config.yaml
model: "masked image model"
crop_scale_min: 0.8
horizontal_flip: false
method: "mae"
encoder_arch: "vit"
encoder_activation: "gelu"
encoder_fused_qkv: false
encoder_shared_expert: false
encoder_layers: 8
decoder_layers: 2
optimizer: "normuon"
momentum: 0.85
adamw_lr_other_params: 0.00083
epochs: 58.3
adamw_weight_decay_other_params: 0.01
Rows from expert 1 of block 2 of the encoder, named by matrix and row number. Rows with one number belong to one neuron. Each number is 200 + 30 x the weight over its row's rms, rounded and kept within 0 to 999. All counts start at 0. After the name is the row's rms in percent of the matrix's.
# up: expert up (encoder.blocks.2.mlp.up, 8x128x256), inputs 0-127
# down: expert down (encoder.blocks.2.mlp.down, 8x256x128, transposed), outputs 0-127
up.43,100,196,239,190,189,208,217,228,239,208,198,206,214,236,249,164,211,178,141,177,284,139,175,191,205,205,216,219,197,198,189,183,203,213,210,253,180,228,247,222,184,174,185,243,198,124,225,203,203,229,225,203,217,256,216,228,190,184,240,203,149,209,183,131,188,188,197,195,212,127,223,172,218,145,145,214,255,163,166,212,191,230,202,172,169,235,251,170,167,228,195,221,174,170,170,150,189,230,205,259,201,248,188,164,204,231,195,185,209,210,197,212,223,232,196,190,184,159,177,197,223,196,169,187,198,203,245,185,280
up.44,115,241,216,213,194,210,191,241,210,183,250,173,197,243,258,198,161,224,224,171,198,210,199,249,162,195,195,162,244,222,150,200,186,231,185,167,195,192,215,233,248,180,178,195,204,174,220,181,221,197,212,289,176,209,211,185,222,200,226,200,196,252,240,160,234,202,227,182,252,226,211,193,220,190,238,165,214,167,207,205,192,218,181,203,175,161,259,221,170,183,174,213,218,209,189,197,193,177,269,220,182,181,218,226,245,228,164,175,235,196,159,210,217,185,180,239,227,196,206,186,205,257,255,191,206,190,209,187,270
up.45,094,199,171,262,250,230,219,203,203,131,174,184,182,218,168,205,224,196,194,162,180,209,195,166,190,193,206,242,239,177,206,225,196,189,191,176,220,283,209,212,221,145,152,221,179,261,162,203,222,195,183,193,168,211,211,165,234,198,228,176,195,154,186,239,215,175,190,228,167,210,150,263,186,196,181,200,184,257,194,237,183,158,198,211,221,239,199,225,211,204,108,199,141,120,134,240,219,113,225,149,182,194,208,215,192,193,178,200,171,215,227,190,217,214,192,196,181,166,270,155,144,242,231,198,212,247,172,221,213
up.46,105,211,220,191,192,244,174,205,196,229,173,147,240,185,168,238,196,192,192,177,209,191,168,277,177,177,199,178,211,167,190,201,194,181,205,254,190,225,153,182,210,141,210,176,216,195,230,186,181,175,163,185,194,169,235,150,249,250,265,198,204,200,204,229,234,227,168,218,239,199,191,190,242,250,188,200,235,215,165,232,184,211,170,205,172,153,222,168,192,237,131,240,145,181,204,224,185,224,228,207,167,194,207,180,217,211,154,230,155,194,183,178,206,160,173,207,184,214,249,148,194,192,161,195,202,250,210,192,198
up.47,094,206,243,212,223,225,192,227,153,186,178,220,173,192,212,223,184,235,166,207,200,196,202,190,205,171,178,166,214,209,186,251,202,171,213,169,259,220,234,171,186,151,225,195,195,248,150,206,258,207,165,219,228,232,202,144,189,218,174,165,259,272,222,204,197,155,175,173,150,196,194,245,238,222,187,220,221,233,261,196,207,220,190,179,185,215,172,223,173,219,175,207,143,234,202,253,156,174,243,140,211,182,150,151,213,243,165,168,216,216,229,249,151,165,190,220,192,150,216,160,167,247,182,194,227,202,192,178,190
down.43,096,167,186,185,272,199,219,209,227,202,173,167,206,188,175,216,184,230,231,182,133,222,186,188,194,208,183,222,196,183,113,283,195,173,158,217,195,174,184,198,226,183,168,229,188,229,189,220,211,170,179,251,176,164,203,193,248,160,178,175,201,189,264,243,249,173,179,218,184,196,195,222,174,214,230,207,223,214,212,205,230,200,206,205,255,208,163,247,205,178,201,211,145,189,203,254,189,174,206,250,233,187,172,188,218,152,219,193,185,176,259,226,131,158,200,229,237,226,182,194,170,162,162,217,242,192,204,216,221
down.44,104,217,173,183,213,172,199,209,221,237,148,184,172,197,194,215,241,238,215,187,167,213,244,187,171,232,176,169,151,220,175,232,193,200,180,220,216,182,171,220,161,265,185,208,245,256,199,243,205,198,166,248,181,237,199,215,157,240,200,188,204,241,181,224,173,228,139,219,182,240,173,175,194,224,207,183,185,177,197,195,213,220,188,260,225,250,188,177,164,167,180,187,209,179,216,195,182,194,245,171,181,174,202,229,192,238,145,235,197,232,212,243,174,225,242,211,178,181,156,214,205,180,221,250,232,236,166,147,155
down.45,094,184,215,174,193,187,145,171,194,278,167,150,214,152,220,216,222,221,253,230,214,139,233,203,239,205,201,202,156,217,222,185,160,234,247,221,186,141,190,185,203,234,257,189,200,150,218,207,204,186,208,224,232,190,207,184,166,236,144,196,189,207,224,172,177,221,232,158,237,177,251,139,196,200,241,258,201,199,215,211,203,226,184,198,237,223,182,231,200,180,250,208,223,261,252,187,172,229,211,213,214,210,193,214,179,232,254,201,218,189,198,214,172,216,174,193,203,243,174,229,194,222,153,189,139,169,205,166,154
down.46,097,201,222,201,208,208,234,168,206,247,222,177,164,149,178,204,187,184,255,210,160,170,180,146,184,171,171,223,252,186,198,198,180,218,177,178,209,191,246,232,229,258,170,161,211,214,188,233,190,117,206,224,188,240,199,285,197,213,169,189,199,177,190,187,189,171,211,171,152,157,188,208,197,179,148,187,227,231,182,182,224,178,226,191,232,190,194,226,170,184,221,190,245,230,208,159,270,174,179,206,194,245,246,196,227,213,238,227,177,268,136,226,221,248,207,177,184,232,225,207,166,244,177,229,208,215,211,204,210
down.47,092,174,207,225,259,226,149,174,193,201,163,218,228,164,201,187,187,239,210,241,175,224,204,210,237,234,186,207,201,212,203,217,187,217,132,239,188,208,220,132,264,219,240,174,166,198,198,203,180,194,190,172,208,197,208,206,213,237,216,245,116,153,225,219,182,225,152,183,239,274,172,219,212,260,156,227,250,204,188,203,207,140,214,198,192,200,183,213,194,233,217,225,229,167,169,193,200,147,180,199,196,178,231,156,181,206,218,181,204,151,280,199,195,225,159,228,199,202,171,185,164,269,196,184,133,156,187,233,192